Rows from block 10 of a small model that predicts nearness at each pixel, named by matrix and row number. Rows with one number belong to one channel. Each number is 200 + 30 x the weight over its row's rms, rounded and kept within 0 to 999. All counts start at 0.
After each channel's rows are labels from the 100 images, of 14976, where the channel reaches its highest value: "strongest on" is what is common among them. Only what is clearly more common there than usual is listed. The data: rendered roads seen from a driver's seat, with toy cars, trees and houses.
# convs0: first 3x3 conv (model.blocks.10.convs.0.weight, 160x160x3x3, each kernel summed), inputs 0-159
# convs1: second 3x3 conv (model.blocks.10.convs.1.weight, 160x160x3x3, transposed, each kernel summed), outputs 0-159

convs0.144,221,195,226,228,225,273,205,195,161,183,212,242,209,227,225,176,242,180,256,182,192,243,212,189,212,159,126,234,214,240,213,203,175,216,247,216,203,243,207,181,192,192,212,213,181,207,231,234,251,153,185,187,183,192,186,175,192,200,202,199,198,190,172,188,167,217,182,213,196,193,162,188,223,193,143,172,205,158,175,204,207,173,210,213,207,174,199,212,196,253,178,142,189,224,123,250,193,193,214,198,217,207,135,230,212,215,200,190,221,188,235,181,246,201,201,198,200,212,139,192,165,271,221,175,168,227,214,196,211,96,200,223,185,242,201,162,203,166,250,243,244,177,184,221,218,214,179,110,193,201,237,156,217,194,251,154,230,219,168,172
convs1.144,181,185,172,187,232,151,158,191,230,212,211,149,202,197,167,223,137,187,155,212,216,188,198,182,162,239,225,177,185,173,219,198,241,193,190,177,210,185,219,193,183,223,172,208,180,187,168,212,170,234,237,202,222,193,234,159,211,229,204,186,164,200,200,226,222,194,196,201,221,174,248,192,157,208,282,236,178,270,187,162,227,240,169,153,220,195,226,178,228,148,209,252,187,161,211,155,186,183,140,168,224,190,242,169,158,169,244,187,215,203,153,220,166,200,202,213,226,196,244,181,141,181,171,180,258,168,186,175,179,221,176,161,184,177,191,244,167,248,164,183,170,219,221,222,220,212,199,247,182,220,144,202,151,153,116,221,191,187,159,217
strongest on: tree

convs0.1,192,180,192,201,200,174,219,178,233,179,189,211,189,206,199,261,127,197,196,165,215,264,150,209,252,211,149,206,135,193,170,225,189,195,237,232,207,218,194,200,208,195,176,181,199,209,182,234,196,236,207,185,176,191,182,180,208,240,204,217,235,190,213,181,209,162,193,191,242,208,222,176,144,101,188,254,214,238,179,215,228,208,196,220,214,248,205,182,200,160,139,221,225,171,240,201,198,186,130,207,230,253,222,261,214,217,202,193,227,214,229,215,194,223,252,176,174,176,236,212,190,231,171,218,184,174,217,171,247,227,193,220,198,217,171,199,173,232,191,217,130,183,189,137,230,130,181,236,131,161,140,199,235,200,200,205,222,180,201,241
convs1.1,231,220,197,179,180,238,210,191,191,217,223,179,207,200,232,202,287,172,249,230,150,147,200,200,182,149,236,148,212,155,160,182,182,186,198,217,193,169,231,240,196,196,173,223,197,196,150,236,211,184,200,202,221,173,241,204,187,175,174,182,208,214,192,205,180,210,203,198,161,174,201,191,260,270,226,211,211,193,224,181,226,201,212,148,171,143,165,198,182,248,208,170,227,183,156,217,188,256,244,195,214,139,205,164,158,202,203,193,139,183,148,182,234,158,184,191,217,206,165,204,166,201,181,171,221,163,138,215,175,210,222,164,205,210,204,166,214,187,200,245,264,209,182,200,177,168,217,215,233,222,236,229,212,227,214,226,221,236,274,109
strongest on: car

convs0.25,161,241,227,174,162,132,171,163,172,213,208,248,164,219,200,202,208,189,164,183,193,192,217,166,182,173,204,194,221,208,187,206,182,193,199,231,186,227,150,206,236,180,172,193,168,224,165,259,226,247,212,226,182,232,111,232,243,240,222,161,235,203,207,127,232,195,168,227,173,129,173,219,166,241,211,240,228,175,207,208,205,200,207,156,179,218,180,229,195,175,232,213,225,203,173,227,207,206,214,199,231,198,225,218,202,217,220,184,183,171,235,170,201,214,264,156,225,209,237,136,193,186,166,143,251,161,214,247,241,228,197,205,166,199,166,208,131,227,255,183,236,198,210,201,216,192,182,179,188,243,159,160,178,170,199,195,259,239,209,206
convs1.25,181,178,202,277,244,212,274,202,201,197,193,205,206,185,132,197,243,211,184,203,193,192,221,219,174,275,194,199,198,184,204,260,213,207,216,181,242,189,202,203,206,250,250,195,220,173,246,211,169,195,229,169,200,189,196,136,220,174,190,241,216,209,176,150,202,227,229,217,224,282,241,209,223,156,158,207,183,209,217,177,226,183,184,223,194,255,263,219,251,182,234,180,200,223,185,196,240,170,173,187,228,191,172,227,213,179,205,209,188,198,188,219,195,188,144,245,130,212,191,254,208,197,186,198,206,263,210,197,149,164,200,193,233,186,227,186,300,224,197,209,174,227,204,180,211,242,162,223,201,189,184,256,234,170,203,197,177,224,237,228
strongest on: tree

convs0.129,182,145,194,218,211,185,216,209,235,174,199,267,223,222,163,221,181,185,195,244,180,243,211,205,220,234,226,159,241,136,207,210,219,173,164,221,186,191,230,149,173,212,192,204,232,189,206,167,167,213,169,181,181,205,167,187,198,191,227,233,196,223,165,239,272,177,224,223,173,219,166,198,201,118,191,60,185,224,219,169,191,175,168,200,202,198,191,200,198,210,256,196,182,260,189,186,216,202,178,177,146,197,203,138,182,200,236,217,241,267,224,190,200,218,201,226,198,202,197,205,211,181,224,223,206,243,264,230,172,186,200,209,220,217,201,194,187,207,208,185,185,179,187,165,202,200,155,253,160,217,232,193,238,177,220,142,211,188,270,193
convs1.129,188,247,208,210,201,197,173,216,190,178,250,196,182,213,217,219,139,212,208,154,262,150,216,196,178,205,132,256,189,259,205,187,175,246,213,218,201,195,195,174,185,225,190,174,148,213,184,200,209,185,183,221,210,224,207,245,195,225,206,228,213,165,206,203,221,197,208,193,179,215,183,219,231,169,219,122,224,151,176,192,212,184,229,220,141,201,238,204,183,238,195,187,253,211,217,175,157,213,198,253,111,142,186,148,217,175,208,178,184,208,197,177,186,215,253,168,214,210,188,214,208,156,174,172,169,197,221,238,246,226,183,262,208,221,246,215,219,193,166,162,104,218,212,233,195,220,194,181,246,161,229,254,172,204,263,198,194,216,200,222
strongest on: car; vehicles: two

convs0.99,189,174,204,157,184,155,146,171,217,164,225,204,208,249,176,187,212,206,120,202,159,256,210,226,163,211,198,125,180,243,225,210,212,197,233,225,167,202,238,178,172,175,194,199,222,227,184,212,210,195,234,189,206,179,145,193,202,247,238,196,242,251,218,165,232,228,247,174,189,207,206,181,214,168,211,287,185,172,206,150,185,231,197,177,167,183,194,184,176,156,210,191,204,228,227,228,235,223,231,205,206,185,222,241,190,212,218,167,183,150,164,210,226,211,230,113,176,147,176,214,200,208,203,202,144,244,284,176,182,189,193,184,236,185,235,216,224,213,184,283,177,216,143,217,193,182,190,211,238,194,171,196,193,200,205,233,199,219,176,174
convs1.99,222,246,166,219,188,233,236,183,193,262,183,183,176,189,213,213,152,159,245,212,208,177,161,213,219,175,209,165,171,161,216,210,158,174,161,200,220,163,145,220,260,192,152,189,202,198,175,256,221,236,200,221,141,197,251,234,177,137,182,208,146,203,224,250,194,192,197,220,216,181,244,179,208,234,186,200,222,230,169,259,205,210,217,230,240,218,216,219,189,210,154,257,196,182,171,217,170,151,202,208,218,218,190,220,242,200,156,184,226,240,198,232,238,197,175,206,224,225,237,221,194,238,202,178,209,158,140,196,228,223,241,210,170,154,158,223,132,262,246,147,232,197,244,152,185,156,206,182,186,194,214,205,210,197,237,223,188,189,210,214
strongest on: car

convs0.58,174,183,206,200,197,207,187,224,225,277,226,123,226,180,225,213,252,225,231,216,156,200,198,205,195,207,136,216,251,111,195,248,181,193,198,183,231,177,209,249,165,194,207,183,193,156,216,214,189,248,216,284,212,210,183,192,200,187,171,189,173,208,173,253,220,204,181,135,163,194,185,220,165,188,171,152,250,207,200,228,198,172,248,190,186,186,241,195,187,175,156,170,191,180,203,233,208,188,248,213,165,230,196,207,250,227,226,198,147,253,212,259,201,206,214,176,205,205,176,248,198,273,219,184,240,211,197,181,242,179,213,168,232,150,204,197,237,209,181,187,169,172,196,219,160,193,165,132,199,150,170,208,201,196,214,203,238,205,212,197
convs1.58,179,249,239,217,207,178,110,168,182,170,184,176,200,146,194,234,161,152,184,190,236,200,206,182,192,209,225,201,148,187,174,206,197,218,220,194,159,248,171,166,204,187,190,215,211,192,149,182,249,152,188,126,191,181,190,178,203,227,224,229,206,167,187,208,240,203,235,223,226,235,214,197,186,196,230,233,149,195,191,181,165,249,121,202,212,170,162,183,225,172,171,176,188,159,206,206,214,180,215,186,244,184,132,194,133,224,233,230,238,185,202,167,141,181,194,254,228,157,236,151,177,190,162,183,205,242,246,215,163,206,212,245,218,140,194,187,179,184,220,226,213,205,180,208,216,159,226,151,187,237,233,183,204,206,146,220,181,206,184,171
strongest on: car; vehicles: two

convs0.133,249,193,241,221,247,269,261,184,177,207,212,153,239,172,187,207,196,157,248,149,201,202,209,201,223,242,175,211,141,120,175,191,208,203,192,154,236,176,197,182,179,224,196,215,195,206,230,233,159,233,215,182,213,180,231,161,219,209,199,235,241,223,182,194,229,146,174,209,222,138,150,239,265,169,213,231,208,185,207,217,218,215,233,201,211,251,167,229,176,142,172,191,178,181,177,234,252,213,210,210,196,189,188,172,190,195,231,211,170,153,171,248,171,204,206,218,162,173,188,224,235,225,218,195,208,208,220,196,204,193,198,194,174,170,225,246,159,169,226,144,195,199,167,220,253,199,212,143,229,174,144,197,211,182,124,222,229,241,196,196
convs1.133,155,154,164,210,210,133,132,226,215,209,202,170,209,238,192,173,231,229,187,218,257,255,199,184,195,141,224,178,193,180,236,192,146,176,142,208,169,185,209,193,181,201,202,253,195,160,182,211,227,163,197,200,170,277,198,182,210,211,233,210,176,190,173,234,226,243,202,174,167,251,227,177,179,239,165,213,200,183,169,181,219,174,192,168,198,152,202,215,189,182,247,159,225,241,201,177,158,219,172,157,188,244,204,226,191,243,179,176,219,201,184,167,196,168,209,223,212,211,187,173,195,229,178,212,223,241,260,200,193,246,231,192,268,187,163,182,223,238,143,255,181,186,235,269,170,221,174,203,190,239,191,131,195,172,198,180,196,165,211,216
strongest on: car

convs0.32,197,171,215,224,170,158,207,139,175,177,220,257,146,235,199,211,172,227,162,231,191,226,232,188,168,202,205,175,260,179,165,198,230,214,223,189,249,159,242,189,209,206,236,206,167,201,204,160,176,208,185,250,165,190,197,174,202,186,157,218,220,187,196,196,184,245,249,178,121,218,256,182,181,210,221,138,226,209,179,248,191,208,258,219,242,177,251,246,184,199,246,168,181,166,178,232,177,169,229,178,163,180,228,247,199,229,207,204,213,285,188,211,142,218,136,246,172,146,241,185,216,202,239,207,193,157,156,169,194,201,217,169,219,191,170,214,204,182,194,223,247,246,224,156,210,221,224,196,184,202,197,182,219,226,189,188,178,190,176,204
convs1.32,229,180,189,175,228,205,184,273,215,193,238,205,186,218,212,161,207,207,218,198,202,175,198,211,218,189,205,232,148,181,257,206,168,172,247,189,202,233,157,219,179,159,208,205,174,180,236,230,196,160,160,184,259,186,187,178,206,184,207,217,183,188,181,242,157,182,196,234,231,181,109,209,212,193,158,176,153,187,180,174,207,190,194,177,116,183,181,172,179,225,197,236,219,239,173,210,233,212,168,243,229,255,227,201,219,209,162,232,177,135,189,208,234,193,241,166,245,267,146,214,209,213,124,202,197,183,147,184,160,174,191,191,204,267,215,191,187,183,185,132,179,161,202,275,202,158,153,227,211,206,213,191,196,191,223,210,202,195,214,196
strongest on: tree

convs0.95,161,277,173,141,199,164,199,230,52,199,203,211,182,211,147,206,193,206,249,195,221,219,248,212,178,203,162,197,243,178,218,196,203,202,191,189,186,219,161,206,181,165,169,178,177,205,157,207,244,193,212,192,195,182,192,223,193,216,248,130,214,208,169,183,195,225,240,230,195,202,198,177,226,167,211,219,213,171,194,240,193,203,207,196,137,216,136,198,195,174,223,236,166,188,255,200,187,200,256,204,273,241,242,211,188,189,168,216,233,135,173,181,199,196,218,204,204,204,252,176,215,160,193,181,221,218,230,163,229,176,189,174,193,245,172,256,197,202,208,221,241,244,138,207,235,196,167,199,181,213,210,193,201,182,218,197,217,208,224,169
convs1.95,183,161,226,281,197,222,269,192,237,188,197,212,215,196,170,223,200,176,164,211,190,176,207,212,281,222,244,177,224,193,187,174,246,217,221,201,258,205,218,159,206,239,221,212,168,184,197,171,166,195,253,236,203,201,185,164,237,194,204,263,236,184,220,212,206,200,209,174,196,177,225,260,246,233,175,224,224,221,210,175,226,204,167,255,183,188,268,220,200,162,218,206,255,186,166,235,221,198,190,200,188,171,213,174,222,260,201,231,186,204,213,296,217,216,152,220,198,227,175,243,190,173,227,212,227,203,172,209,165,164,207,247,263,164,231,197,192,158,236,217,168,215,279,163,189,229,220,215,150,200,181,194,217,214,210,180,203,200,194,221
strongest on: tree

convs0.59,166,220,195,231,201,223,246,224,132,187,221,184,141,186,114,181,188,160,157,179,220,179,232,201,219,184,235,205,138,104,228,189,162,226,218,190,179,264,242,162,214,242,200,192,183,192,184,210,214,237,221,171,187,206,193,213,221,204,214,198,222,189,194,214,231,170,245,199,200,149,200,203,259,187,206,225,220,137,247,215,219,182,221,223,240,224,202,243,196,171,173,219,228,211,165,221,188,205,170,191,182,196,259,228,206,162,199,204,207,188,282,217,184,174,159,209,173,246,207,229,176,153,261,218,219,219,227,216,204,141,217,222,193,159,182,224,218,216,210,206,127,185,209,162,207,170,234,205,159,231,187,169,222,166,158,208,210,183,215,210
convs1.59,202,189,208,173,189,125,175,228,113,176,251,208,215,172,155,180,257,252,196,188,160,198,178,174,182,208,181,209,202,163,194,175,252,198,221,261,200,180,213,181,224,160,222,218,137,200,215,156,253,189,218,190,205,243,206,197,184,208,169,217,199,175,191,199,207,257,238,209,192,259,187,239,149,252,195,208,203,226,198,188,182,199,173,187,197,206,238,198,188,170,187,143,184,210,162,196,196,199,227,198,189,189,181,224,188,235,196,236,200,151,142,151,206,212,174,247,153,160,196,200,168,221,152,191,214,200,208,232,150,168,215,171,226,245,203,197,186,139,190,184,202,203,253,269,169,240,157,222,225,159,177,142,192,236,158,201,203,227,177,225
strongest on: car